{
  "dataset": "babble in 24 made-up languages, each with its own sounds, syllables and stress or tones, from a formant synthesiser",
  "input": "log_mel",
  "loss": "mse",
  "arch": "unet",
  "muon_scale": "match_rms_adamw",
  "nesterov": true,
  "ema_decay": 0.99,
  "steps": 19100,
  "batch_size": 48
}
Rows from block 9 of a small spectrogram enhancement model, named by matrix and row number. Rows with one number belong to one channel. Each number is 128 + 24 x the weight over its row's rms, rounded and kept within 0 to 255. All counts start at 0. Numbers have three digits each. After the name is the row's rms in percent of the matrix's.
After each channel's rows are labels from the 100 clips, of 14976, where the channel reaches its highest value: "top examples" is what is common among them. Only what is clearly more common there than usual is listed. The data: babble in 24 made-up languages, each with its own sounds, syllables and stress or tones, from a formant synthesiser. In brackets: how many of the 100, against the usual share in percent.
# convs0: first 3x3 conv (model.decb.0.1.convs.0.weight, 192x192x3x3, each kernel summed), inputs 0-191
# convs1: second 3x3 conv (model.decb.0.1.convs.1.weight, 192x192x3x3, transposed, each kernel summed), outputs 0-191

convs0.84 101:141165106108116142129097145074141154103089103094088146148107073081143120136129126120131118124125129061137145116129109105112114120135084128140127115156117122151086148152184134129132140124142124118154116142125065150115160132121123131127118125111131094100109147109113121109221148103114096122156130147138121145153155143128118144135133158130117126149139141102138143110109133125103148081078084162097107132138116069080110112135139112068124105120119132122157127087132118122068123126132076111099098114125113107162071122125105121111111091150136126138128136115176137106145132133134136151
convs1.84 121:118124066141123095138146081116143114128092114097153083084152139112140109118140111140144141115101102073149099142123145129133127092113098104128123126141105101128142120126130126106142112144102104153111136094156129110127109178165143113111112134106135188128159122150103165140110140165143116097144116132075099146131070116121139109106122129140144121151138166100141143113159153107171104182084106138156111174120109114166143113138099127179151102101110092160145091133114151126131118146122142087107113087083121139114140143111134090162138117104138095116126144106107155152133117150144084074
top examples: voice: child-like voice (55 vs 24.7); clipping (28 vs 8.5)

convs0.25 078:131151161141086147123157120124181111127131122140202113194136090126134150107144121146138175119134124147093157132127107106112108135125103138105134099138135150136156099129144139119103127145153130130107081110090168122114094144119108125115132125125106154137118111129155149109153132112131159121117158132117116085112084098111080089117181139166108133159163132151115073126170145126118148117134137157153119079114168115122119150121113128151165146137100134138129125098103114114112134139153177122143109119139112157086114108063131080106134126094143057118113170143108124140131087100116120141
convs1.25 106:140115118121140164142120160110106157119124100169119140058107118129090101131136137130134124127145125119171114063161114140143163131149121124123109129112144155195097119126145104118121160079119134129115164136137099152155134140116132146138108179143158119121141154132126120105113145114146178127151112125111147118119183089145192137084113081116135139118079168134173136156133106147132081191160156125118122137125123139125115120151132155105172112100163138121091108119126118142167122137115118164123142132155132126103171142142177105136095127166146138137134126112124109074166140113132099143
top examples: /ts/ (57 vs 16.5); /s/ (33 vs 10.9)

convs0.33 130:167132127145152151122119112180136120128165100149076132161139121090104101117147112133142142144169155126112158144134140149143140165125134127136130146153149155177165115142108150136143120163087151164149129127131150139137118125129138106109132134094144159133110133094150118130128153105121099089143142129152138121141113142094148126155120138120143135121255181120123130150100126109130121111121122138144159110126106135098114125117116152105118111104136125137136131135114122138125131122105178156111157148123127152163149120130103103129097129139140108144140187111151161122114114113110142106
convs1.33 099:114120116088100086119124130070130144143064128135127120080148149123142109144100128110119117112100096130134112088157134144112109101121133157148160124129088090106117121131138118088139109123141115124090112140116096114155121119150138142161123131153147080109162114148128112131171149140129122157112108138071107134057167159144104118079079134119145152110107087101083107124170141134130087164133124156103120161101120125149138141166135101122150139140165118125121157123111139096103172134156133123129098145109125149119139151164127164116160108096127164115139121184127108153156097129155086158
top examples: reverberation (95 vs 34.4)

convs0.178 070:155140172100205123128166156128121157142172128131098126140176170090137130117127142125104139113105133122182115119134103119091143101118132146118127054147145129147118089126150151127150149137115122126121160110113170163156142101083150107123103155163119155148153157118118169125097092095159133132145136145077122133135144102113123119118168137164102109156116116131154105134131124136127146120124124127163103145116164113087119097159095122088148107140131131108162146140162128123132110130123178082134146162113120134135117119125123076086117101175155069132124103159129109102139100137131144151
convs1.178 090:095101103141095104101107100117142147120095091148130097125103110145133119157104132146141125139135116150098122142140171150120113132131125165126128132128141119143145167167112153136158080113151119129119133133105104113122147136115083143120115076134168122099076125126139118117123155149113149127098158106141166152092167142164132133194090132090170145168094123150133052131183147133132107073089116138140106120118131105151165151149161124168132134150086148124101119139106141144106131126118101127121123059094131123149107156129128158152173126113122098113100098080102142108111138133129120116
top examples: /ts/ (39 vs 16.5)

convs0.57 088:163121143114123141143112135106123115143071116097141137086146147084130136145177125169124179120157111164106133144161152118113151153134072117125124132121138134132137171122111136063118113153134154162091145146139129117128142068083116155130130133099129151119123114124130126114122179086124184107161143139139141063106104106113158127127163144133161120128120122129161127121186116137111108077144168206092163125107080135110113116116141137140117149121170099132095135092107122127127131107120157100128138142128155143107179127099150151144116119125118105156141118106140130126096129142142116125
convs1.57 119:124129120117122194134115132139159143100179166177180108117126106165121113129091116106116128126117164089100122086149096144139131173192143132134172117143109115124103110114133091187087101138130112132181102129123144110083102108104130129121099100172129161126159091097089131109131140071087144133109118107120103143125121132112122162126144129133122117131170146151120160139113130146130182114093174106095095105145164128146146142111081120122143127138101143130147113098146126130169105119126141168074133117136101129129106140118125116144158136146150100092123155142119144133131121134106135150
top examples: muffled (low-pass) (41 vs 12.5)

convs0.175 082:114135158162130106136122129158143102118117124154095140116080138162131111094136113139118101177161139131082148139113116149140104096121118121130150142108135107162111089126135125160118112127138098150147159098116143143134144134169147157131140151152130124135116113147096086093206112071103071136147155127155123091120139127155122120113028122117145139126134154116172107121133125111134134111161140120165109121139123109167128141128139135090148124136123129135073162139158136150123152154170140156142142155118152128128107136094119088175077112131092127129147125093095129110148119090103168145
convs1.175 082:124114126133082104162112107081089108142089124076151121130114111118112105093116148153145153099107126129173123149149137135112092090147147136084133147111140111102162100164139131106115164139134149130128106112147109110113125154156102113136121095105116094098130109111168156125087179164120172121099121129084156114102134130129125091100120092091153143120114139104116122124154125146124101185072114089083114134156122127135114201109149127113155111101173096097115101141144122114193134124136124120087098136109107142132126138126092146121128118144118079104134113123161144143141131160150115138
top examples: /ɔɪ/ (55 vs 12.9); /y/ (37 vs 16.3)

convs0.172 077:134104105161137143127117110101145128162167143143146147131125076141124096128143125119119106132143130169117112113152136107147154105163144140160131109132130147155112067138119073139111066137127129143116101151108175113100119151111150089125145124135151089133143146114127168166129146132142149127113130151169136150140106168103122164107114093130137093125102173117090138161121095166125149136174076125151098118134123117141151118156130109105106137120173108121182115139115102121068143165132081121169138133178104123082120135102105136123150101150156093161142121122137118125128125136122136200
convs1.172 071:138099126078135106125115137165164107096124140132110097146119158152118140101152103136115118166155159138151130132112116101123123131153113136133149140142150137079126160127076146118102135100157110105161140144131121146182104115160101145131117128108131134112110087104161132142107140119129147136141113168142144141099167108120075097135129147101133152112082141137108122126134158151109151103101148141132187160095134158126118128092115139124102121115082087118043122080145136120174141113107149147146101075148146092129102104165145175140141153096097147097125105132167121146107130137156156163
top examples: reverberation (81 vs 34.4)

convs0.2 138:143125152076143113123135118127172151108161124120088132170128097131131121081093127105122110100060116183145137100119079123131100108120133152121105165137122122134083119134126119164131134132121132124217114140116140156119112083137132137114122131161121161133112146159138133122110145132091108147178116114117151096121090130115145104130138138127124097109152113110131111116100108136119126113170113148107128210126129162099122127135119133128108126110109140139119126124162111104146123133138155101153139108143137140111173109120125129128139086109117081111109071074199188110136150131115106116
convs1.2 133:109119144136101140126122149149120139114112162067134141089121172132113156150125108108136094162106140106094098133130109129145120035136124085160122153109125098106139139135128141200085123112122125125096148117129135113104097126138135107120141117160127121115141087096122147117163104144134178123054159164121076103147172098132149156122116113094128126150136141121130150136132144106141087135113128135110127184120116138075131157118109143149172110137143136118128129131131129116163112123123144121116103143143114125156064128143125101099138108137082133122080107122098165130113140116145158080
top examples: pink noise (56 vs 12.7); white noise (29 vs 12.2)

convs0.108 179:168128109141166123135141149135124136141133131112120141098124131140136127117123129117111115106024112081074116110138097124115101128128120122117127120111138124130096166143112124082113133135100110124090109134118097132098090093122135118121124123097128054123134119132138137128165056099138108127126125124126120149119127126101104095122141106114143096124137114140172126123112130126122126112097098220135054115101113113099109098121119122140141114107087119114077127123068109120125117136122100085137156116110130124059137133110118092143128101134124143122123163099138088133105109111106161109
convs1.108 186:113190177123141106130111126117110130127100117206109133255139109104127134134108122132132120106135099138166144128115147136116118117142111116112115139117107128116127137121123128071132087129138145125110112117120115124116068125110112135123107139120117075103124144127100123135118114136106111110137101142157128129128137165152113133112073127133140130146081126122107152137142130134109095144107126116099088107140128132150110117141177093090148147185194148147142130149154127142129156146137107118145121150176144149180102119130113125112139147113138091128116097122125082143134143111125090138
top examples: clipping (97 vs 8.5)

convs0.133 094:162166131150086163117107113182113150158119172169081133136164153108147143110145144118139156151153125152112160149135142128119151085163113143151161096109116141101104126126111139123109101135107167104135114149122068142141118109096104099135096106104112131085123143127090094168132111134108135145131124105126109135120145118103152132124173109114098125126122088127071104138118141140120180145135122067174145116098112119150124113132147160135124140142108106177097137130170100114181137141139104150144147114131155121094104114117119141105104137097138121125093101128147102088073075102116130141
convs1.133 074:100140092114115071129147150123135107121116115119142109125104135119123116137132113136134110115114159125152138118138146153120131121139124129138125138133108110151126122138136113084097174164116100146136097109108159129125155158162143141132145146170132078145138139149145125087139144186119140100129135129105150134143079143125091120138107125140071110075144168167136159067140116096151121075102149122084142130155110124132112106115172111108136106060146108110136117105121088161150165146135142134133143126153165142141147158165128116088121156183144182138124157141128152150170188153155160133
top examples: /ǃ/ (32 vs 11.2)

convs0.148 104:171133140116091143106166138121091156139147123098180130127156118110150102166143128114139140138131155203106116120137113119151131154135149149118137135139100120122155070129134139113136141138138119111110129146126136141134110167091131092105116156136139189141119130116117126115147088116121103127134118133176137156142104135110079138158137154136168169146178155152143149132093087072111084098102173092086171101128111140120130090121086110094126112102117136149095135132112125125166134116111141102134102076138104150157146112167136113127149107158206126130118132153104136121143134139128126157
convs1.148 106:123166144115181133110069098119134091128112116153142121164131144141113149103123140101153126138124124065112173122144142156100139113110077113122137095131117130112123084102089112137137133130115114113134099122142095104164130130096119129118122149107151095106118128128130146115102160138131159119149102090130099135082172160122147121125145113164152149107092104116088082162126118133099138064118063084149106151123097080118118127116150109158103130148150118137131116096145136133133129126143132186125120125107159100126113134092098129103115117127071177148109119077138157155103132137134162107
top examples: white noise (38 vs 12.2); thin (high-pass) (35 vs 11.7); pink noise (33 vs 12.7); clipping (30 vs 8.5)

convs0.136 068:139133105162137161147088120100088148133157120102070108133111146111123130129141105137107116135178115069131128106123105147148092118123081139129110122101130134122174145131110174130147141126140120124148156111150114154102124140116135120133154121104147168077108069122122143142104137206142149087172139167148156124206132132108141125144113100145136142173137148147131182097157133121145137166097113130134080135088128137139107136117125106130124125120102121142077152109131126142183116107153135120118118122113120102091135097148120185135157098140168100118102103147108155135120112112125125130
convs1.136 069:145162137103130121111109104158151144132124101149129140119155135117136142148137161156128151156114121151123112158144166144091124106095141115136095109122156146142082125114130102071123165120112114156114058116091105112157156140159125144168173101174170103136145148127134103134142134124110142169137115124137125148122121101131095160107147141148163126097177122064142083123130083101128133076163092156145145125092125124113155165179114128094124116100090148110136109151139145112121169134111143124117150142167159134159173126139132100121114135119122111107160092138120089149115171149101121158
top examples: /k/ (53 vs 21.1)

convs0.91 120:157095120097143118140108147123098101092096087125132139114138169114131142076134123146120103135170122172096132149123131130127141101103143121136135148118123132149152136159124116091155131150122134129186127135144095132159181131171124150139144147111122119127140129160104137137130112101113142144154126111118101117124114131121092124114128093122104106122151133039126107137140151139148145114095134198159043114134114100116114158134108102154113150141138147099174136136143124149091127127126193116126179136151149148125108125145097062113104164107140124137118185142117157123117130125153084129
convs1.91 179:129146134128149123109139134077137128131131107111137119107134130145108133208117154115137127152180112208140158175120123118115129122113107115152098111105138179136118171106135141118121156088150167130142119110119150125164131136120135117126121146131145120116128179125150118172098136114138116117139087149138169132134133130127162153094105110122112158120090125105140200117173154117144130124139117067127138122105129145121134106197142138060133103125117131144120127147136146122120143141135112135147121130101115115120163135122137207138089134125112153152148120119119084141123148118086056116
top examples: clipping (89 vs 8.5)

convs0.144 079:111145103133124131152118139194149142117146165114128126130134198115131114141139141123127100100130111165106121139101108132114129068125149144138110116142100097139148127126091120149120151156131102145112141122104138124118104104112139124151158109131137184131150147165143150161094070160140125172089114136147124119133135112152110150111166122122147097108131148184105151120099126139128166087137131063145192115112125110131127119124159148090148137142109150130134119164112134140154149130127125104149107133167104109184095120159142128168132070148129072100142111133113089162069127143138130113
convs1.144 079:111092109118124107096138122066087094113109092146153113165066092118140106088106164109144172137073135106147149133171165105122147138118145097120138106158141117128125117113118122102087079127089148110143124127134143093146086141120119136102143115134157114137087142139143129130127146092112116108176159093103125149112117126129164135144129145156098151163069117132170093132109095145130116141122177085105119095110105136168138137131144117177093081099126132135147123115094151121124062118142143153125129146099147129098110105132113131105113139118149130113147115149132147113094151122135162129
top examples: rumble (34 vs 12.8)

convs0.188 075:155098162149139147102132112131102161087160099143107116105108134123117134102090113127142131143175161076086134147155145121120129082124133126136127153155138151125111129117138163135148130168158114103153120109149157118154129101143124130121119124117145120082102121111077114132167118119173163127153098125131106161122109129144119139123117147152128128144117165106156142132119107117154091151109152065143096155111172122175108139106123169142106112133127109111178130128151134117191134111180124126133074135143091139128099139101111097143103176091129125145138085126153106073168101129130078152
convs1.188 067:052151107146108101153133091124113132154115162087147114168145126151129123127128130163108134090133157115161130150133096164134151097151116111133150088092159123118138112148130104096132136129135142134098121143103101131127128144169106138128096144129136132169108114141182141058094149118115145097092164124065125162150133083140118145101147108100103121106098119142137142147145159120113118126134080128109131132118123149114137134114133122099138128139143106169102087107088144149132112172103137122126137129154112131108134175107115107106119085123160179123121110116174171157100127136110185172
top examples: /ɑ/ (41 vs 16.6); /u/ (36 vs 14.4)

convs0.128 108:119106091104146116151128156144126139145100122133171150052124093147139108095136142143104149133150110200113126147139141127148123145123093126139132108129124142124157143131115130101129085134151105138186144160115170118109165097092134139131104134131142119106121127147175144139110137050178179118121132140168138159129139146126108163117163130125116134163139112150146112126123126124126118105155137132074160087132139152130111111096084125107147104129135110179103120099104111114146120106124071101114147146154100113096151132114120157185157128115162153147127142149148136130138177113136076133
convs1.128 110:145166143126129184123118137137145133120150174161125123171150135152143147139138161110112114129112151082122093125149131140133146122153121104098134088165145109126082142132140123128109123101100097090108095087133126135137068091100134138106129124102124126150108096153088156123161141121131111128074123127129088168135152118132131122099141094156134123149158188059123127118112100125121156103114140091151157120132127108119118121122114144156126176162091176077155136140165117146176128128106133139148117160126142104148114130158141173085098116167130173100151108106150115139119100132116150158
top examples: /f/ (30 vs 12.1); clipping (27 vs 8.5)

convs0.9 097:084043069080096165130125112121111111118138137077118129090123115170107111087125168138138142146137136150077131093139091142127136095149163133147123152146114132168126111134157120124129101131128131097107097136144154158103123126122129143124142140093105149146141157093127127140108113161137167128099127127110157115142130133104152110107101135107153130140122154123121162124115128129139092122173112092113099159136106105128100164180131132143096122137128147096123122091117109137151081119097152140115119127128121133098112146155169129106162159140118108145143086116099114171128080141133048159
convs1.9 097:168185153138136118106134121121155123086106073134106107160118129101114111163125076150110159113108112101116113097158158135152134116150106122109112140142100140131129114142100112069110138126080104135188110047114111121140110126144129132157134109147172106162097124127150109145136160112134098157149111098148080116133117104120137150124120139153143123098155132137138099117146130162108121070131146142130148119164151145160121130094156109156168089149087122144154117137128134122128136132080152147119126122137129162164106122116099161141133129091122176097132133155172143098103170135114158099
top examples: rumble (78 vs 12.8)

convs0.141 095:119115214135141125147131121112136125124127126120107125068132137103138163085140132127119142136130149165094134124123148112135161139121164133130116138143119118155131138119087130148114132130135127115109074151135151149136095115110115145161145132121136124116128098131139127121164086118115106169159125104179130105091141116147180137103109103105100105135138091142081100142131169132129091131124142110151176128146156100121144172149107163089183118151093149139070107145140157150091125098127089099120145143110099130113078086118112098105136118097092135136126127148180149121108134101152065140
convs1.141 088:129176104140159082096109131116104085155097124128130133145113136108088125164124134145102118138108101096136101137136120130121137092111124088094116064134161155105112107131144131088111162139129122174107160118128162140117122121158113136121141110142137142112117125139114138113135158153172136121134110147085108148131086121165130140182075135137104154109085121134135133096124121138128147104110154131108110097070126128137075114121161146150099075096161135096128152083143095150160113186148158133143140133108109099136137165154135090109148138145160146151125107186120146131117130152177154137
top examples: /x/ (46 vs 16.9)

convs0.69 095:135083118126122119135131107141122115124135150130108118110110221121110108116137126128163116127192110088105119070138055164110120098150149123145142109113167151132156136142120161126156150132135125142085138115116120165129149134136139148142117142113136130118134128140153118137093148114144120122123155131106113142121105124142168165120093115151115109138133104152154158121155081126112196145128124225130147145139099157113124110127095118094135156128121135136131120121126146160125147122159194129146157124154146128139082150126145080119130156160125152115132140117095157151151137172117174147
convs1.69 076:117180110117142117108092120135149150136101098120113111083122078158156112149149125095147145086091111143111128143151159121148154166121133145110142143130107107127108122101090107089116102149111127119141156123144092118141104110128135123132159127121122142108092123105107132144150121124126159096163107119131125103117115107133081069118132172129100134127137139123130078159123144154130100128112123163158097179152122132122169174112136140211066113148135143141171111118171135101105127158104125118120091121119124124142136148123079112161186071091129120139129149110117152123155139115116086144
top examples: clipping (46 vs 8.5)

convs0.27 109:152133105153129153123111123132117150119114120118089121146113133161124091109140143134121138120183118127143132173143106138146130124125134151146121130136097126122106132114111140125147117117142099127152091173129150124118113133141136139127144106131134144108147137153131132133153125131115170130168097114157120100155141163095160122121147124118145144127255153102127146147160098122127167134169118086192163113134126140151114118105105130131125144169138149136128144130172112128103146110157162132125156126122146127149126132110128118110146152124104125124142190092148117164125123130153156121
convs1.27 083:125101110089107109134141127094119118097115127139117121106131170150116139118117129127147101132113120121140157093109095128118115164117080122118129093126117137109122108138111103081114129110120141131154138089109120076147128124180110133139164166154155132129113155119136148125150103093135109142097165158084152129115114155098081153097048129140098157132083111113096116155077163130121135162111140168086123176167124147125152137164176137116166120124142120131149095104111161098132149141136160135097088138101109123138146138126139128098124074134136119146134079198132124100132112122114107133
top examples: reverberation (83 vs 34.4)

convs0.125 081:143097078155111159133121096119137115115117136113155126116125095114135133153119081138122150125099129118104124095111115126118130161115140133127115138177128169144111150164134145147116137168153146082136128166118124174153122140145131131120142158042132181142137114117178108118125095139148176116159125121130140099135112149146172173139115120168166145159133116122129142143125138147129139148132105086110150115145139112116116147161105123100112156168115136138074136116107145153082147124192138120143140113117109165111116142126129137061108157133111129123151102147123086137054092135135113170
convs1.125 074:117116121104140103112151142153144126150096145163076106157120139146137111132141141108092122153151125138115132155114146130095147106112121134155099089101111113128140113123123156069140144103127101138120143053125134113148145097125102122124143123128153124122115125122117153165133153137123093134140112115107156076139124132118118092124159110091121095098121133160131134156113153089140114102151108166166149115145134120136153146050125158166122054091125162121181130140153122113158111133087110122126138117160160097143168163123139088159120098126143159167135133113116146099150206121115141151
top examples: /x/ (51 vs 16.9); rumble (35 vs 12.8); /oʊ/ (30 vs 12.2)

convs0.170 083:187128143161144116135148147174159118125154157143192132134122123114124124078094115114129090127118140088112101132120124119124118124142133125134137150157122127129153109140132129109135108161113115139184105170144140144123147104143123158132116133135161141159168178192118155102144097107152146142165110113112121088154101137145134148111105138128154137083126130090091174152109089112133141122112142149156139163136151153147108107130114140150135146143114138142159152156200104121167123145137141142168166168161171153113198136135130124130168172160119125086139143122142127125147112103105156120
convs1.170 077:121046113124140111131153111088111147136121124095112140089123167119139108167173146096151164122144109142115146118141138131131124173144122139096130089102107162089128129144116160183114122123152175154110124115107097102113116177079107107120136147129110157104113100115154125150101152120120141163088124113129126138122150105136104109095098099120096126138101168115091056118167165128092116155117128108123143127143135149147125143176115125104115105158126127148099096154120166093107162142156102155127124084132150141105086109112153115139090095160091121139134108112145145147131102134158112132
top examples: /ts/ (43 vs 16.5); /s/ (33 vs 10.9)

convs0.64 268:203145138173219146136130110139125125128145135137098143150164181146122141121114134142146137136112133092081125151133103126117122120124127112133132124150147126133149177144106134098135138128115122122092123130129112126121172135136123125133121124133125161125118119113116126112125127127119116129117150148114157146135147130131139120128169128148162155139127155131126126124123122125141122119125126255105092152113120122120134133112129114114111139121121149125132130135118140138149135129139124121137122135120115127110120129110126097131100118120105169117120151107044144101125118113118180133
convs1.64 126:095138139131086103137129133110133132134117126118163140103124134146119143114120107073078124087091134106214092071101138138119114118105116113089078126108088109137103105115119122162138076127124117151088143170151124130140137135101131132128106126099123133144163130119170121115120132112101121113163119135147098141094117121124107143125191122151085106113097127157126129111134125151146173121125128104161128169173104129133127133136123130157112152129153153165069174083147126151136147144142174133144174140157171184156137132149112111103148140136140141119131129136120161128113136149154081121
top examples: clipping (87 vs 8.5)

convs0.10 091:167145143135161131130124128136117100115117127118129139171088141118121111155124164115117140130077136082140128156135145143114126179157096108136122172142129148135105113138163119136131141103109122111076121094130132121117156172105137115127120122147166145117118139135117118154059131092128136136108168137079103137179154173113152175135177117157093182143123163092059091129131164144148110141097137170138156121138125124112142122090099141120127107117134126109164114141159084105170094108120131166114122152092153106139121091140082157123133127130124145121132153146118152115136119121151164085
convs1.10 072:131066118122108111091128141067099154119156158150118115069193145141133137075158117152148107105131134150133152107124132115158114148145160147139130100119147101133134124146095141124118113112083167161140106132140129104103125142114160165159129162119124084180109149139121116107146144150133128168154122114127161125128127102151110098140072153109152087114154127176164122145116120098164163128143127091149130124105148110156132167144106135109096184166129129128066125110099142143081137131135095107121151104171137139109143143138143131102111173114127120138141129099114100137126108109106103129
top examples: voice: child-like voice (60 vs 24.7)

convs0.179 074:131151136104095105119117134132121124137093148117113123172170066112128133124117149082136079125092138105115106192141143131128119103146173146144121091109125113169113184134169112145137110125111136107096133117111113106124139125065136121142114125135138158130135103130087118175100084155080148137127144125120125155120117118124148100123146137140123113124145096103151132138157083126130165110145165101139091138137138105105136117128208134134091141121093135132094129113179121119145119132099168110132129154137117122116136141142145104091170129133120060128126157086118093127103117102145190119
convs1.179 096:103143099113108121151138111191098105137140131141176141142101155113144154133124087106159172098135114181114168065126121152129129166108127133152118175144116071122164126149078111086134096111130144094142099113105115174107131133150117115142127159157117072123129134158136113129136161123128111128172135123125138122106131106145142092137149112076116163137165149136115176090114119146116128135061130107124124187124121124169117134174083104155128102112121117128127107129115139132127140126131114148110126127105103128137139139139110126148137180148105083115123165132100156135106175149132124136
top examples: quiet level (60 vs 28.4)

convs0.105 075:126220118123149095124103146108154131104113089100157127112103167169140142128125175119139066101162090114115135157115105138144124125130152126134141174155129144157123174130105172128118123135145117145096098108124154123130098123163129123120187127144136081158129146200173107120118117084112153168067154134136146131150140133114120143142177133108124138123104165112097107100103130129119127116138128110131156093097119110109148122114082125105065116109144141084142105125137124128137138138154113104128142152137124141114113133146145115151145149111153150177125092124136148097135130146113149104
convs1.105 068:140030142114136109114152134109105139128169149181079148160107118149110149155135129178098175148084149144138127138143139110149122146105137130140135105140130138104133092100136119162149133129079137107112137149112102087125076141159162131110086130110126151095141129106095152109115119154124101084136095102112126112124134152118071138081146156142091148151114121111139114160148138125115136181131155136122074113129160133154146172134147138160153156157099136129120117119138161118091132143144127144133148133134117087119125158145129143133141114089099124091124158090145082140155120101133109133
top examples: quiet level (57 vs 28.4)

convs0.14 078:135130132111117125134106090115117116102062191142133118128145161119117107116109128120155128143140132149080146146113077129106128168136138086118151160115118109124097064136176123149152069123115134145140125110104124116154118162127125157130127123108108212131145121106153157126155101119130154128155132148146158100140191140133122134153118126113156175112093107089116136129106115124123114141165114164104146101141106116154138157132163134143098161136105129158135138144127148151121124126139168102138139154164161144139092117161122167108141084150122114165145158098165135143159108139096173098
convs1.14 091:143103133111160118108156141148109155129177128107111127111091070114142147106129142184128129113114145131157137116179134160162114075156104150130124102099148162133128120136136130052104129122098127102146150101121118131094102116156136149141120132166104065155144103126115166100125135146137123110103148106095115140142109140154148065130123128109158116149192142161133136153152149117147143164114126152107110161133128159094084119103086103152168084123176135149123104121136109136124113122123125144113144080113115087120117138094148109144116186135137132110131088150147142121134144112142116096
top examples: thin (high-pass) (96 vs 11.7)

convs0.182 072:126150172211132160118121121104150168139157148191148137134160128132140129099126122150180115105106130166152149112161144127117127120155105112143134102150114092127136082152140154130132146141095147143177151126152172121152130144134137164110081124144138112113166146140127145115147135101156150157120138093112108125149143139125155139108098123130113132111087116105130148160123126141157111125142133113113093168127151134161091166134156148090120072163129103152185136119138108144137106189144133190099112111119151160131157136166139144142164109121137105151125157124169142097147137105109115133
convs1.182 055:082051082102141107148138115122142115120090119056160127133096146143123139131138142126122110163169125088102121134108133161128098100116120124122150145131108142121171105175132107133122125132159159113075093154126104150099122127126115130131131097082104133115098097134165100149114165119124145112078157125095117133113126119094120105137135106117123137159074100107096133113137142128101166147148100121136163141142065127162127138105100093138140112123130125102069114096127147104154141105130154098150111110161097101088095127110127117153100133136073110139137111121122131134133137146170161122
top examples: /ǃ/ (27 vs 11.2)

convs0.29 092:138136112143109151107146110136099150136134158166076145188142138072146151099090097126127108143170125074145103095122099121106138158100131126101091153151143117145107143138092130107139098133149122128124092100145143118133089109135117167153118132141115128124139149148150133150168071120085132137140166101168120113145125122130098134145106098126113137134206151129101134139130116116136169127117126056201147107149129124131151121129109150107152154152130137169156134144135136118142132128142175140141154155150171132186124149138130104123115130163117138131126129090149150131135123188110119142
convs1.29 093:151094151127104074120121135136118141136105130130104139091121131114104101135136138116149148094072124126118147132141137151134161104096141165119161150120111163131104116133136142099115128113142134095150142141119119133140167152136129166117140134171130111133111131150101159104127118126135129123110116205115118142111128133145143084107071128122131097152092094100120123126084149149096051145084118197124093109179136172138093133127132113153164110093129152144146158142131157122158113155136118109135137132125104156102134131129126154167138161153109081134111104187164176125139110091157115106
top examples: /ɹ/ (57 vs 17)

convs0.76 084:162108140096066125136105113133121092102115150119132126154132166149135157137124139138125171165094137140143146126148141115139142117125128109138141140137131119143115081154145121180117138167118142153206120147137128137098140112131147142122149151184131109127134141156123151140140150099168122146111124130159118091109156122127145151100083157111125145131106081202126095128141129126124105117102118142124130133138102113092107121178106156134122141145102128161149118157151128114196125147139163105174136119176144140164187127094146151115151134175141134134133124095128086119160151162141075104
convs1.76 117:140116137136149142157120157142162172153144127108157147113174181112138170173136124088107129112158122195165102146142108136074115099129127109137111129131117115141111178088140146097112146133122137094087157135118131124141156186135120122138121124094113191107118130143137131120112117155097132124154139144105129138153158128101126099147160100113112146109097158064125135142138119126083107134133127105143094107121123095144132122140112068123114108133110094133099141163109123106103106079131107157137136126129148114117119150154122143159137138155107129101157160168110122138152146122143063187
top examples: clipping (58 vs 8.5); pink noise (55 vs 12.7)

convs0.174 071:127104101166158197133167098115177136142114126147159120144125075166158090151109095140104132124115132133140131141133168141156142143131073155191130158119118136103156123151145109084116141120141111118151142140130091127086075077145160100144138149155159116148124144128110134143133161148112130152119105132136162112139130135115150121131139154119136151146099166125122123135106093108149179123129158162142148120119093143147153120105148131124158133144123107156118136140166123129138127160127189112170107125147084121075144123160144104121103104108128065113148130105124151080112159127139162152
convs1.174 070:143070124165078129098109155168110109118159134093109138109120188110083163103129164102127145131162122133139123114121107113108140098147157130146124091132103128103109125139140116128172102123114126099124121144132163140128096110079074130129104121130113132115123096107157140164086145139140106114173131145110140108145148111106082144147167111084178135153104111110117156165158161177097130146119101074149111141129147151171125142124145139117138118127089107144112116112111120131163141094086097166082135125113132133118160145142130161145111146180090123144130121151156142114114124163137110160
top examples: reverberation (62 vs 34.4); pink noise (55 vs 12.7); clipping (36 vs 8.5)

convs0.83 087:107124134149097115137089097152144130117151121188130118105085163109129168158118114136120151127105139095116140112121128132100129154116128121104120121139156132121138110150108133151125127131117131141157097118123099111126119136175144144139152173183117142125136141131138138115180154140112121154195139131183112119107138120121152116077118142115148111096160107137109123128156158156151164140126138112189145092119108145117195099122150157184106153128112130153122123154128151153113119151141103119171128123128158131106087126140111101191171134139125190095124151107166175131137125166114111173
convs1.83 093:143143108149135171125154142087121147143148128081142141168167112099125118137119142119129098109140133158146127145081135116146146072119117089102119107138151134161138151119128134079088173135144158119132167153108144135149122075120148104140142111058130173149114111158124140104074136117135117083151128094112155089148133094137111143109108114123113093145096097082136131109126115140121110146144153170120109138132145108124084155131125094128153118122182107123141153133162149156180129134146130130127122140124144119103125145135170135106111145097138100131136183148130091163085076130166114105
top examples: clipping (65 vs 8.5)